config.yaml
dataset: "drawn small creatures on textured ground"
train_examples: 203450
image_size: 32
horizontal_flip: true
activation: "gelu"
mlp_ratio: 3
init: "torch_default"
final_lr_fraction: 0
warmup_steps: 2000
weight_decay: 0.04
Rows from block 2, named by matrix and row number. Rows with one number belong to one neuron. Each number is 128 + 32 x the weight over its row's rms, rounded and kept within 0 to 255. All counts start at 0. Numbers have three digits each. After the name is the row's rms in percent of the matrix's.
# fc1: MLP up (model.blocks.2.mlp.fc1.weight, 960x320), inputs 107-213
# fc2: MLP down (model.blocks.2.mlp.fc2.weight, 320x960, transposed), outputs 107-213
fc1.511 108:161105118143129182127153084119108137152095118112139139070187114165127085099152146145093170189116127079122126076113130057106110135128195091120157072133109087188102091175081106169107176143141170145084117127120108138144163131120109133165121096142083152162135134126104077141119080112091150164167113142089140168131131128094170
fc2.511 105:123096055151103154170161111120124179055115149010183144148117117107107112124126116051160124143106135114138156137180123105152142192108144147176099092160061109072136116108141177122147099112181104113134127146092123127154145107153160132126160201131125198119142126160152152150171115130164126125144152108063161169129132100115089
fc1.512 101:113107098124162187081116150173140169088077150166139064127116123133150161143149086132137113118123151141160112108138120113171148109126128148141147119122180083145169131145099117146145064085200155093087100174129168095155202129131140116091049189108145142103137130075066084126139032155130144139110085105113128058052106187129182
fc2.512 099:136103190091117104101113142113110144139155108150095172115137121097103094119148140115125082118140169145145101133132143138143176083094151148120172126102083112173133130126101121129156069149140101168157133155157150105074137140119140143132137134116130102153084103173140093141177123220122067082086140126180136109140114155089150
fc1.513 104:112162123121183131117104088166115137136164153141108084133126100172125145108140100112180112176113138120121083060128122115131027116128161150127126110126099181135120195137122148111134178080152148079117135145141071134087019136104140122156144106124180149098116140138139180211134110054127088172224150078138151199122113124174180
fc2.513 107:099099160090153105116113125101095152142159101132109127169189086149161081126112112135044097140173208106127189137140145105176145146098110157153091178089146149127136080070127109116111193200116101141107118124137160151169156133156150094070133143133134074136104134090111122109133139112131166155151133134140114122121147061104126
fc1.514 101:165161071189141163133113158107152096134100113187155137123087063097114197064138078123112058147099102119131120113173047116062051113141140134102059144157135141147118100110132074129181137120138125115123145102142129107125159159150103157182079157134148165150111095095128083119148076168129101128129122064143144170153088206158145
fc2.514 111:135152135059112148147138174155150127153130118077132112116131172145180060114174097158123090136105096091104131170148131090092098113098088136133205131112168160135118149102102141134082117101151166096124131122082133120086107154139128140141138090163123099118155140071099075155092145124135104098152088134134077102176115119116111
fc1.515 105:202096117135124109085082134193130107166098179143143119101079169133079129155131091133093112164123119133139105145156116157093068082118126131121137098109185126125109082130139116190180157139126134187071063090148103097153133154169114145140147141101116173121144073104121133153117102159092156104193108141043143099134133169136188
fc2.515 110:082129127129076068113108149139094158141125097134103120049171198129106144166086131124160179102101092082134097106133166156117204111155144136184089171162099131173161135163089100162129151176141135072125149120177148106114157115148139127155142104135130149141086128172159127088107201148094122119113120188132154172099140144103149
fc1.516 083:196121147123134121131146092113059172153138047160106084155109147219066141118129122159059171113042112109132116137135120126095093060145158116101110127102101141140151092174092108090072152088169136168145126113089161138084122126109135127136131096139099146132163119099163084141096105157148188171150101127128130186112107142146086
fc2.516 086:130119154112162139164122131084135113140164095110145159058124099148128131119051105100138162168127160129108104166101184106122127146153163070150115116075090081123122156131142113143163109160098098098110131162166098156146100118211104169117212088133102090109134134152153112151234127106183104113092163148122171133128123127116151
fc1.517 095:132140083117151118162153155132121147064152176099114140125129112122135154114085127156136165088138137176148156065151174116180158130179154086162098144110134062099194161101130088128154156090161158046135148167107122160109191106119129104132157144111159154177123130148097107174150124177153110145123169086127203142104125131196146
fc2.517 107:140127159093100209079092080149145123127156091115159139089149131207180142188144153084158189136127138116145138078159152087188099135136182107046097099114121071119132158192134131147141170095109108194123105163203102173156120149127157101102080119135176097109135097141176104132164148181121145163140173164171117160100124181155074
fc1.518 103:130150039177139103158207100132118077172128130111174111121153151070100128088163125124151133163072130143092110132136123159147115111114132120138137090129078132122146100143116167113172185166135098153119122198119069174134176156113070094094125113078118166181083084149137141133132140194153097147159073124060121130096099130099150
fc2.518 089:128068107113111081166079113128122105079159111123143141087167122067141144118136118122115072141152089155131115106114114089077103109130111147098131163085147134125153157090100130135143148127103140144127102124140116115174116075184132135129144088152115080093120137084083058129124170084132090087119144133105110140149151167116128
fc1.519 108:195087086097132156154138050132141148105176135113145136117045159111120126134177096114152121117146137147101069106119127103148144132179156209154040125137175130174104194145168121118144109151159092205161130129199105087125148099157061146142152175154117177139126126113104101168091089148106141118163097138103168110129210154130168
fc2.519 123:127130132092086121105067117152143102156148148118134173056129162175138157131082126108116161105123172076207106070217146154164209127137175140194061117168054062105126138147123130086110141123107102100151125148165110124209161130159133100102124113129172153119123120156129195111146149108148127130125172107160180159076093120143093
fc1.520 093:147140112216166139104141166106069111117129155129153107177167136154157107114106095117140095089068121200071134215107115089148076082154110075132147135096141119168148110152082112100149160161080133134131166114114136116153065074130164162127108142135109155138121095200066160140144133101151100120132126090137142167154131219103117
fc2.520 087:119159148151116152094161147149142101137107091177149151111150136120093163198094094117132125137040087221110098123113120176118120172121076154107111118117102173148161137193140062145099104114133102119191133161161102091112090100147146160153111054095101112112125070122124158132143118097120119175109152186088129123125170173133147
fc1.521 104:163102110120182113146110144150157122089100131173139108084171105112083163097053092171033101081128154174100081127140097052141103122137149133162120091088128146153089139135164137145129119195162104160042177145168089117169100150123076130139153108136108139133145154149154124132156063156152111110166115115097108157152106106132132
fc2.521 111:117162146119094110131178146077125190137129154112116160133115079187119137146147184127212101138181175151103152168140108119132048193171118124108091120127129142043108164143176187093113222136074111126072135125105148125130145154098076122123140178101135128137131128130213078137183012156148171103087136084109124104126110165137133
fc1.522 110:157079099114173103118149164115149089159094130099189137131166136079120123076141116153167071131137121132066134164129158092075130189158162069093112110092087116120049161118123114067113120105120176126097107110132050102112112152151125197144137137161104110086168102173123148127149104141129135111146133118140126129166149163145077
fc2.522 111:134091127115109142155193081137099169154122086131123142147119136122135125136131079162143101116071123093121156085126084128189116141067145125189111061112123175158111175142129156143122154132107042125120129131112091142178095102074128074119136209126118090114088129156107098137175077146149146124057117129149121108115171141144115
fc1.523 105:145074102133144129120117130131123072110082183139208099098093106130179119136088140139130115071092099129173093093103131118048076151147142148138104115123138126137105088159124076135133175159179071043126116080095060061146104130146107128112142104188143132121085072076089160133140121110106145150141069086093139145096097156115152
fc2.523 103:146084126133122148149140125129146162112096101092100121177124102118110117170165129077168139175146102102124139116133129099128152154092057089119083080154079133092124118149164135196125107074109032128136136130125135128093144124151121144156139135126133102076134135114112148111173142113126134110117106136103106082113107163124138
fc1.524 105:169135107161192142127132131113158175126151076158111072081109110086120084118127118177160076148184141155115083108159149121122122148166168123094147133151108120162136153200174148129140143094165100155083094145127123127108197185062095171128096169113023176122154049114090168158125092187155124109123061137113103117099156125126119
fc2.524 099:129126134147118121146127150162107114099087105034137127135182113133133050122095121144098121168123129128123200116153112148186149191061080170203092171120172114067144157154124131110109140117128137148153109106148110165178182146170113145086153121148130138115128148144118161102133124146122139136149146122130125087099117093131139
fc1.525 096:145088035213149161186109145141118128157126147144116121122174083130108129121112115127115098081088166139125062140175064093122105104122200157182063148091140084158094124157160116086156153150151146123132183122249101118083118141101103108178153162136117096152108089142135101195053129111125130120150179127091169087026063152130122
fc2.525 121:122122097101076167138149113127110132118133126129114142125139138160006101122164140135135116145128100108113144098115116140130146199142146112137099138119117145133138130104137158130123132114117113150159134129128127144138087126123148132109131129146133143124120123126138132110255134120115156127130137147135218144137128117140127
fc1.526 105:175127120192181122146158087090107152110150125119147131097194151102125131110116104157109060146098206098125107175146082117131115065127145098152104112104138152114053120111105075104174154141110134188115143125091091146121057119160103157136079097080142106152080112152075115171127146110098194188176117073019125145130137100117125
fc2.526 097:105129127140180085135091168145136101089162062135126195148105071112133122148114129115097123104103149106133089093134116137139070123146171089111153135113165108098136115110225109105137145082166066201125143173128036062151106120124120103133146145125081013115171085133157070114106125144138119130161145138119132102118141119116165
fc1.527 091:128147119104124127138072108112162069159091142127099121146123112157146158135139137083113118082131125089145168109119127132084126167128115118123115135077153085170128133070150106124111109093159141150156145163140141150127127171170133188095108243150140103146161154098126063108102067207124117099219090082143129137109109188156105
fc2.527 091:136150102135104132117039135129112085098112054165085115192086172127121135073119135131113180142135161101112108143084120092132068140151144141149158090110133168109142129123132096117139130206152138152115137075085100174120094087197150172107126098120139127135107169170133164085079118120147095125156080122116109135131105114139122
fc1.528 103:153114082185134119133143160135061172148125145106075143087167117121068132139123108167146122169164181122158120114146045119155157123087183105191062128115139165121093099127131120122153125157132136134084155167119105081132088173137131100122116153155135107139112155088115133168143105141113154128201153086134173137094094099200076
fc2.528 104:135153099160101074159079157099135106164113167178145100078120133125098225128084161198154082144146150132098158190106165120201085078188135137061176155191086125063149065120145160118150155137109158123109136063126090095127146119157134164133162138137122181182076170120144155104063149129132133113136101107121141137134124118168170
fc1.529 102:145142085173101138112133150163145086133091026124068104120140120102114109163102148165070131138156109150157136152111118119151147079106154133149074031108153167142136127137129101168189083115138122086152141090178117129087113137153119155181197242138138154110172099088094091149115107150139086096183103096092187045118088159139110
fc2.529 110:117136120161161141125153129198105064107123081080048084152078050111117135157126190163128147110117126090096099089085125093096129131137144137104145091145207154115137214160115068153146136135157099122142136143131112111097104124114158104155152138132119133109130094080139050146130052120141139067207150146139136136127120136123134
fc1.530 110:166135085130138096135096135130055161112141197122128119094126115099103140189071079193158119129117176123138062173164096086142061066095154102156095086108132103115098140099118133159143179112101104151134172135159151138159126082154111083135156086098154124117090130064163145133121098170118127104116155148062110097167141090173182
fc2.530 115:111112091121045190120122138101142127150209117170139158133130079188126136123064174145171175100150113143137102100130154150152152204177137133134134179155111093100164090183145152149112141115115178087143114146155044151133178120084097148066126114129137150091108177136227072129190143112098159169122131139123133126146162110119108
fc1.531 084:135113118090115162176134112089117056113123119134147148129097082127131195107137140126110172118105098062148110169049099110175124108128126105171102146094075046130138114170140082186137163114150053112176159175135104133128104081099102113147151082168159094124132121097100124145091087163125145174177116114140116123078096226175070
fc2.531 083:109102137107141132122122146137095159112095139124159192076118196163125060096118162095196105181127136181106068187146063139118111121149098160175134111103136177160125144128150152095106097152196074146139150124102096229102134133061173160139131115111194169063116159130067129125211105153141109149152136154160171109136182129102122
fc1.532 116:146129093141116136108097176126061168187114157190185087106123179189153153118077133130163085112163185149100134100091107116137216103175122118108137119118158153143146114159084042136123131164156069211131143130129142160115186151125125107127085148120091079158048187125110086143118127118147090129160130143130122119127135077131058
fc2.532 142:126123145112121090158155128073073195146197130150172113084157082158128124102155167193121087146144149140120147165151081105115193095138104168145118107042091148076132073102127196126098197150057108178094145139078151131074173123114094135116114104158172168128139109102180147121172095115103083087086117125136098129143108142130159
fc1.533 095:162131103108146171118099097103150159127128150176146230094137102130085126099150117116068148108134143153125148192087159107108033068102132128134139099169150116214142051095165148148146111124149111122109174085200119143114132061188135180135110089142178108175145165143121128124105075121147046141140113162081123112165145176106127
fc2.533 102:127114106173124129087129069159122145108045097136103181125146152152129110131135138099146102174099075136137096113045150147161096220089087142072141092100175144121107183121130067152180093110204113073149107174119118129136175123119127055137109172114128060108144181195048071138145134154112169113159132162142191154103152143136085
fc1.534 117:130100081143158091124090123197091134205135104127149101120129137129149195102128098157135108153149135119195175149164139131113127108192170115131096080155161137110130016094081124147115097150225171153126113135121124150166149200102122146099167088063103161143108142083094123138139097152134156090156189090053093149127131129124161
fc2.534 118:120098099146198144080119060145080096081105083128069159184108074158131160159162103130149069117124067131087147088060137075108197160125106139155145127164160065102132164167107130118091119155011129117169139187139124154124166153135147182144113141132182076133170152106111075134128149109163098080146120132156123155144144148196115
fc1.535 091:096111094155145173113122086173174102110125145119098142180173119131195121092120131116207073117169119091090090085141103145123157150177125095133114112128150159115098097116166142077175117100089129109105124156156115146157085138144097184088110149133143105110053129127107167177138106161184161188125173080146159105110103113132156
fc2.535 106:166109147101151135118132093127146140109145143115130204084111115145121141133040126130125122143128193081154099107180136172184167144112110104147093126111059106176058167134105171099139128162102135106144116201191136085180147101181211140133115106126133108058148152180151151131089093113195184171129128098146155131092033028121101
fc1.536 095:174089134099128175145150091111140083095115158128074120055114136172173115166111126121122125150107129189133151106073128167036101144127136148137127114132153153164124074165174085140120104173110120112099124102090183081101081194111115130134096210143144134093130113171086193128140089118172154108179096139101091129177093141099174
fc2.536 099:152138138123144144104193137139157083175157038141139111154149100083131101138114127122154101133122129185155180085079149098111164123131107121123160181178158181119133180167122086125105103159111043135121129144145101135149102129131193161115157169137183130163163136136136140082070084126135122091132150135185112080126119147111168
fc1.537 118:111106079169103098089078148178074177178146154113152138116179105057146121128079185106131130152096147068133089147202121126087083075125152128142100104120101138128105038103136125063140154117079130133140191161123129216165201114162168153115135089131141116155143138122091124176132107137137126114142120092100139135128113196124148
fc2.537 128:105094120145098137096236110094101168153186146103062127180101058157107144161082092125175100178092112095103187125068143137180124145154109130107135098152164132140135175150106082137103115126163008130165122229120102162198146152084098132111097119127095112085089144114128058116163098140119118152112127147189131118129177097137153
fc1.538 104:163076102142171136190077200231179137107154148104080167123161143105112187117148098130158127173091100144132124164153168111136060125127122143143061130116140149108110095093126115128119072214158181108116098138164112148131150141114096086113140131101122162089112109144169177210130082160147122072199211089108171137153125080146123
fc2.538 091:113151121058109102113094105102135130110195063092157190146098146160114106174137121132047110143110070102129163157106103141152150081100150132092137107140078153123139086074173112113108083179087079128115158104129153146084117113176106123127139152117115158164114082158176055108122093088149116052128145139089122056155143110152097
fc1.539 108:118119120115149200142136169165161092165147093176113084095156119176103148079139170161011180089123088147103140107113163112096165111150141141155129107111123064110117120137127145175129184154156127113132127105126133098126091136134093125142116142063105161132106122104120119129142132054115120133132167165102091163153079124088146
fc2.539 113:140129070159081129077077131142132112065132147188110139098120065109140135150108109074106194112099131097165110109093140112189160091245171120118089153225082096186119119117147077144151107160092055113177129116173160119133102092150098122152127133117130127151113121146135136124115161086116152171122120128107095137113102110109138
fc1.540 095:129132110149103125144192109101127005166128114107129115077109126120186114117118144128115139155099128117088152107135142118084139081123142149117110110141178100129098102086142090138141132147122064172130169074120126026040106100139066120155097219133097137139114134171121123171125133178183137103111080139106131146114161170109144
fc2.540 090:113174162134135156108033088111167031125106135173096128087182082125128138114142113139165118080128140125126139146098103097033082128125097172048129116140140127096120094132128109160115163147152194117095120099067147074117108094113111155111149096120128114117176147099116139153145091151133131070043115153109117157138099167141106
fc1.541 109:130147107169170136171127122130082134110131088161151151104128107138165156141100117114122058103122123136170116119148056093119112142071135132131114096142217154132140125110128140053122144176163173140119137138190047117126069113125129123089164225084133125116161189100140107154150125114136202130192075155156137138139138120157115
fc2.541 097:143136082119068090156133115110121151141090149171158166129155145174131154136166151112108072190132100138118164119213091123124142134146127105202166133158027169150082125067151191091122161111163119109150116115093122183212151174111117111117117153122149147138146156120095086133175146132117138090093133129134126122112127106093134
fc1.542 109:145152109122104160112223138142129136178176123126183096166114185139091068159155103110074125141150170182168143170133175145172181198177125139111090115117140143131101106135135151085105102099134111164129145136130127131110136164092120056145122093127132118163142117089098195150127073088153151142166069169143102083135120122127113
fc2.542 100:131123113065144136160088107132148165142124144166159132100088138131162163166184131157043149145110189110138123166149130121133077037106147125116208136063180130109120084160141116104135128128202174130110119123115113063095126157092207127135128080158094143124156096130108115117101150115145095105079156122134112075141121070111118
fc1.543 099:100091106112199138118092147097156158099211182129103145156076124160079142084094149157127127146057039146146092153099173105101147117110111123160118155111104146174099116117088119121151150129083086062118141173112163146135172156101101107115159109116122167082140106152175112130114147133131154116129210185136174155110142092154198
fc2.543 088:127139114172206127130100116166153105135058173090124106106095084085137113144066099143132154153112152147064140125113135142003140166093185083037118164088130120106132042135108132131137114151129091101090150075102141155121187106169168082110115175159154141193116118066163150196136106167116087154103175148133189165114163127097140
fc1.544 081:118128107110141106170108145133016143184107203136110120085077159143140141167113117138135126114122117118116140158090074148092094148151125105145096105154116172139068150147104114121127162120117137202081093094142146155062121092154130126125134135083028117147071151079112125110123183135138100100169160141153162095145136098175161
fc2.544 082:116180119150101088152175099123138157147152095066161117133174085138092129138108164155209198146112113211082108126118154122127099126098140137036146110111193130088139140223110140164108137123102161141093168089067135128116163170117137147133113069145202103189096099128175096085075141093136152167118110140155112133148064121083096
fc1.545 098:112102119142144166137070089109037194100097155122123178110173132153145149061158112082081098111092139177099142094125083111098132078090134073137137119076076163143117141182110135121138119126107129110118098142119164153181113127134107114138153133091093181143081150107120145150134100143160194112171141150186173085138118142162141
fc2.545 082:151162131122155086088152093172086158222182140091170120087125142184112119114093130097136110109145141174130145144119155134156156191171092119117086138142142125099129111093092059129117089205129113133099148097151130112137108051167135162136100134164095126134115097082102165145093096152138155140141143138159148112122118153115088
fc1.546 103:173119089130109144127091101150161162151146073137138133055122171094159160121111134155061117124116125111121130106129052156086098101113202103134107110073194152160151082120138131134162077158189116098117097108151120206167051112155122155146127121097166181154115177108090095154141079122103147111159159062067115103124107156102124
fc2.546 099:151123098162164090127148092148070094080091094131094168102144122097119127130096052102122087138084204143121068114086161157111152101115118082162155092138159144125145173148089167119140129135111172142116134114160108170122115138080111129141123153119123122161152100101091123101000157148100112121173092123149125079108146083135100
fc1.547 090:117129127123137131093182085111109088113147144159146172182092130162141102101081131089081084150150118110119116148125162140137162109109126070169125116106149094123180138119165087120151091123097124088102152102162166080131143191143158120156118171138120148153131169169163075098143049145138158154139135144116169153085188177127125
fc2.547 073:162164105104143129110064128112104165124089122085153113154115172134147128086119087089125123121076133167102107148157149076146112213139101147155109136127157153138104151090117092165119053107195168186113138061158152112096165155144084159094132138147186158111085132119122070183212108123178133170119145119118144122107125143087162
fc1.548 094:110137111148094150122126101093197039125128112134138123148099110158125132115113121126102132090141094173183148102097174158127138113192112180138077127101168101134130118129124121142125095101114067125129120112186140149092118128124129114154076109158110064152110080125092167193112092210127139123088187151178175127092114145141140
fc2.548 092:116116119127198152085161152157107090100135124158071147141123138164111128141087151129195096092100145198136067171070134155088103091129122180149141141110106147142133180154127136135133170185147097128137129127127077186148104113111156167106159168122164114110090132132126064132161076166147100101128137179143129114127132113129134
fc1.549 106:125040116157164133145148074096124068134135165108153108172162118129119177136099098136143143101117087170096134139091105082082105164197181086163052159076134131114133193175168168086135090107191149160138122200115086181098149129121126137104129073128114092117109067129123095150131143134139121190139151110095151126151148145153130
fc2.549 108:132080140143142109129208182124098215120136102207113089183112110169103142124160126134156121139142072113068122165101112108129067139161160186106165053126100157085140201151140140114161119092130117106104126108153074184117153103101125138151092071137131046147081154182127060092108123148134087114050149136126136126132125116123129
fc1.550 105:104125094128132143118135142203115151161166211122132146109143140127123129134120117142162162145135156074169089077119100171134123087165153082141101135103193151116121072108085103100123078089140178085135120117110067158156164155105140098107175112147179148116122133140091128162138109115088118101218144111068139076135126107157133
fc2.550 105:097122151117150077066102097130110165123117129098083128136146042164147124164087164104148137120105188112140178098072140108174086151115109203069137129149122096129142110122165168127135133163079066143169151210137083136142194166141113073072118157113141140089115143164121099110083116152124139148137127152135098122108128106160068
fc1.551 092:183088101115114094175104074147037157147140124185135100114136136121141129152070106188097122164122142156047121112085168128102077102128192141103132119153062125190147125144095103131112153153148122137114125068158157115118119128102106127108134117143109078149182113071138122148110131116141125100169133155130102115066139109191162
fc2.551 094:124116109078191081132170159132140157119110116093195145109183100154155155108117102093162187200103120136180141178141093152127113121118144105165101099120071195164166174112135123141135116161158093101149128132145138190133140112115127165092096175120165144084162136133131104136122067130169151141100140114120172083154106198081104
fc1.552 102:134123103102123177126030119149118047094049115134126118120127179155168153131138135139114126091143140117122139133170107149003158116203135105064145154139150127160117122168131146132181109101141084104129138107119135087143070158098128103129140098172159154141105153112068077142156112134147091079110062145099130069135122176124115
fc2.552 098:119172149074090079078169130171120172141135154081117122095162146115091112093076097083133096118134117097150120135122108082079178134043106139118080157117098124139109189144117106133146136150108182073141138137152131199099143179087148122114133132137111167126095089128136093133071213151122113163123106129131138120127117147132128
fc1.553 092:090130110120171185161163137142161128140105234175105141122108160148152076135143114150164123177104172103174124086114087110107167137065110046143122114097124066148124146148118125161128142117138075167154114206155117202158191133114177123149091140117165075159094070090084125118129120111154081119126169138125130155107130085123131
fc2.553 098:158133069174183180132156052120124124095135060097128099123148183154160081087136168178052150168112091146115122137130172124135181077102163111141167098068097119119136075154085152130119119074091118128150128151070080118103091141162104166112129136142169143171151093136138134121222140184137061112137110120121148170121122105145167
fc1.554 117:138098109144115098140167059169130114192175128156133108100158082126156088112101125187118104147070152176128143213141129084127034167147172160129095073155121143203076075113131136148161113164187075121103145109165133173139138160087094182171178098093125135156113121176150129127142080083117122158115169068092124123117097131144137
fc2.554 124:119111107092208113067129138168112019153116111162077147128113117139147129141104119095108079141150116146087132142081136081095186153065100069126116119125202098138110194123128123125107242142116174145091093100175184096130149136110121102103101111137121056117151168122096086140166148189117140104102109131159114127119145107135070
fc1.555 097:141151100178122118171096157128154076117088133137144094158140051133163111144181141133113130116096106120131144138160109091160139162105163201124134176144101102151124155120093135132155108180111108233147129156124155189105112212133148124176112122144114087224111095150141110162117070156130065158096064150117144114139138116118176
fc2.555 082:070144098128112107153124123068135135126149089117111094153168098057092132164168121142149098130149168109126221131104148114112156130091091095177143170161159154112117147104070132142115153142138158157110134141160161216112091141134106158102111056151100107140128125079114075138097211154154136101106082161158189186135132140119087
fc1.556 095:161151139163148116147133182117139115140128107172135108126131133103162112132139145113116113092156145142107103116131124105111162190112142181144126137119081135141103068150150094144122161097156119106100130159179092112073188145097117073138168135140080138129145072101073079144127105167108157096142132115111182115143086154125125
fc2.556 085:115122087159123059128126114117166151102127131072134141181152143152141135090135107149133103137072058111157151165060137159145000118157130145060187157107173107145130128107095145153089127092150137118145116145050111153184129101137088106165102114128134175136174153122093090080115129044153188155088118137132135184122151086088151
fc1.557 107:146104121114107125132122068060087092144061121131139138111140167101073138109108078093114078193192125142117043108202115087085108180181168156145101084106090091148140173154146099146128091183199106105152146125166083103181106086142108075109170158133110112106156140145111123134091077078113132167131131088111106124128156148168110
fc2.557 087:176149128109137067143201122170119132130140131077152181164112155115121056100179086193165125137129127127135141090116083160177128161171172102090132165124104120160122101149177143116109167137148122150133116126174147095142142092156147193138127111158094154107074143162116186202146094164133163053137159143106149091130105114126116
fc1.558 106:137103134140100160140114156125131062169106150155152149098137179088141083132076099177066079138116164103125173176110094110104094122116159127108103068148185111202109109086122136176157114148193090158124079156119174148157065113158121166136126107154215100176093084157125178164144076065078106195132098134162126171130091101114149
fc2.558 101:113142094096139154092185137155156097152205171110121108093141040153127104117090159109079185134186127139106103135139111094107132163154134150056085146119154121139089194115160147092121194125135152140081120096173201158190196170066177057088130197122142067122127163155156136145156104178117165084025147099149108098122123089134105
fc1.559 097:138097125168121143098090123189156214167127144127107133117158092138140138102168087109117124155122174169045119113230151135217101120122125184096131113089083129123119166185124092145136113164132120119120103136177152175131119132168071131174147096100115148135069115132127142157122121133156205127113148060135144050153092126156157
fc2.559 079:106115076109174075142187127120139121138123092089168113109162058101133137146098087131128097102170118077112138142093125151125138161186137085166099147080121153098126109114123169131137114111127167093121131124164132192133143127136106200152107130137134099156145128106149172133210186096124117107134125119106064196120186107130173
fc1.560 071:114147107121153098159126111112081070163158101132083072100139133104147149119126140128124073126115132069124102095120102100137140032136127159094116092091134100075114125109142067133157136132105131185158115135120127137164079099143122173123138108110168149135148116179140154133202164076159158072171096183144155108150158125023132
fc2.560 068:109125140108124145115145101111081087101127184185092156111124112134139123167110128110132119111124111139151117125122148107144144133138138142120147121190108145101130133184123104122119160152124133102112127161139105133110133156106147142067092148103099134113137127145120136169000114072121119136108112131135000069127149152067127
fc1.561 090:182146147144144127137078123101115132161188144138069112168141151088158189107090118099098133079137150125114176110183091131131124128125140139143127141172107123158144142169183086099162092103147141095077127143097127137127123143098120113142164166169105019134125178118141135157149106184102171129128101154105163197120134132185184
fc2.561 088:180123133087126109073159100141098061151068100061112088181159186141100069123122146116112094160145121121131175122047127171107179167120106096121123152158171102148100078079113110141135119185075172175130094134110173147121124110142098151141145115079101100146092089085117173132153097155108127112041109083141146192126116159138188
fc1.562 093:160101024132123086156098127156112130125116142028145109076116124118109077104120108118119090149115148080174125146122110113131166012170178121144095088019131108117133130117170125109123113160123062133128133138216083111115162153161082101162134132123121109136135107179130112148167171075144164093137140108082195085070113171136144
fc2.562 104:149151149124115137136116147139140134144132113169150114095107121146248098134113106138127074132129146125100137129123131161160144151071122149120161083064105145196116153149124143136129102105128146114145135116120134110131136120122111117121114122107163155114120133126126110087000096166139123142134130109148255122128101132144130
fc1.563 100:142155107114119159156160138123149124168119135115062175123187118157153080145115079168123105066093135161098132140075147091120113143087188113134106148081161134119073188150113105100132145150164118151098169191166131178092170158186139118119164079047097102157112113132115138103130163123173120152110116171126104148125108108158101
fc2.563 086:101083097110101080145165163177091106193097163083091154160131205103117192130113134131117113137134070139070163146173159163140216101140100094163090143111076155158132170222104155115139124076142065120138156187183119069102169131127128140158076138139095152143154134126113069161165185140147147146054134139192125146147158113114090
fc1.564 095:140120116166117157151100135147091112188150163155116188155136061149128136117104121099087159187107184135175067139140085038081144111092128097153080113154175135167132084131128086119154145155118150144145174162104120121159141087186118081087101094143159163176117182157093122156119120166109106104172146144097129112127109089127089
fc2.564 095:105116132191069037077080143086136168142168168144089166131133073177132151127119141151198154090144147129096144100119110150167111131148121144031133108192147152039140086109149138144158223111099092096185116136077117183203135119130129141109105141123146161102108125149232164109183148157141141147142166163105160143121158144162155
fc1.565 101:145088092095101111184111132132135118153097091092156157170158057091105150161127123121129105056143166111149117100110064152126117191110156118118088095101157094074147169174147122099158135157123087143039088130121097089171153139146125107178156159091165132162157117140108162137150074097175087083119102139074127116118137142108122
fc2.565 086:134112176148113088107114138140112080098138117207129080134124220142126133087168127123171127135157043103099141145159191105133051073117105123101055166087125075079148174113102078131136101086114160181166115131187141132119118125114148176107164128151128099124094149123089115148188156154110207148138163129182102132133183116118056
fc1.566 102:152109062159163134137171169141107115136182090149098100145096144116103158101147143128111084142114128117111103130147075099122111090128170137077099136022117104169106132134158111137179132163138128117125125153161133101126057063109121156161121157117109162157090081072151083195144086166160181117168145145134115111121062153132165
fc2.566 130:145092111100189098170191074131085156098197090100145171093107070160190163129147075161095126119126120124188113064136081130091162079102149122105149049060155178161106107133090139136138114154080095111125125173126153200202104160141140158127122158105158093144190126125090163145000164156129110100078099142121132131135192111130151
fc1.567 102:171135082122195129144146096132160121111125172107143138085167119128130114092121116167116097077085141090054067133114093112126118067142155060222068066133069146099150144136059101160134115126106104098109139161106128116112117207165069158156109135123138150151106104139078139159151164179122131153153138057090183113110150113096110
fc2.567 115:128237156094127193118180188165150060108097152076154148129146106129175094135118133104111099128074181132189117163129096105092208143100140190155107104104178129111134141103120135125134157199139153115106095149135175170149120161115178107083136129139108085086085130089111143177156107172159165169097136086131070088139096134145138
fc1.568 103:125087114120093122100176150151109136110092126130119105105146107126089165104180130141081119094093110095134120095127094100127091145143156179148117131097137101125110147117078079145132147160122107227051148128126122094034172168161031107123101221078154184189099171100126106131107104160169117106147075122118179108157083102130118
fc2.568 112:167130093172082104063161135154181108069119166163097194177131135120138089152143093086099139150115080194169104073096089130093122152110112141080098093111165128112121154105131073136155156141167138071167142137012153118090152139100176092131136172131160172127145146112151132111130089102084113156125114125133157101132159145134087
fc1.569 097:155098118154147134172087100141091150157107191129104053083159144080140159120130097154168124130084107132096111135149135134077082159101136207168117111117118141129116116185039157195145185144163118152071179115148134139109103155137144170134157180124125172104136111120107076120137103121145123129138197135047156112090110096126090
fc2.569 098:139089106094182051161125134159087062157209153153142103135154152085124099135185145155133070097136132110159168181089159111033138099092158066169210161107187134084113118167122137119108107167103165092149118127055127095113140123104120165110165105161134128132100105070122123158177190101136162124089067111129110116157171127125153
fc1.570 102:144104125109234130120079099124160178191186133172140090102124146129105112078069111151159094117120176103118074182115141095139141144135133106130095112110089179125132150113117109116154145106177137116118181094119131163137080180127153142139094065103108167133128106154107118124115133137178134125187150145064138128155128120135115
fc2.570 096:108145171109181071129144115098143107115143159157124160113170112082112114104172114114144072124223149141127164112148210120084150137161131088141124101112108129069112145137138124105123092107105086097119152145139139083108123103121072152125162181157191041140147143142167129197129101184145159103113132129147182137140161135157092
fc1.571 096:161119097121164118131159155122158083083169153186161168092065087155127128103137068144194100120130107097149135164115172106099167117123103118139084101127118099150114064156116136151156102093101129181110136102151147158149175096116120156131157093162110096164089120111181153145115110188141090090134149212134151095126131195067179
fc2.571 090:146085114139054073158132097116135163125101107143215124145161147186148101076074164077121134084105166093109142133148123134069148186159075141191046148109113159130150099183139192169155136166171129087113131079119075159166146120137082204152125134108190103128164144132119138144190103133141122159126127135164122165126134133117157
fc1.572 077:255109143118132123114153114110157099104078127182135200162111101161091112114157172208089156152140139151056118119114120105122115127119157101115131126117082141185144137126155079143055139164088124140132133131177104151115122128132131149138091115173026118126171115052125118141094116118132109156159133140177082174176152056157127
fc2.572 080:113052185111109186128138078095118150184145110124108127098130078159155110135116053161170111174123078097128142125115131094154152148135138146098166150079094146143098145137146145131075146143125115170144089211119128158143080144155116102071100068076102093096124135148142105116161095177141115118089143121130186153116058000121114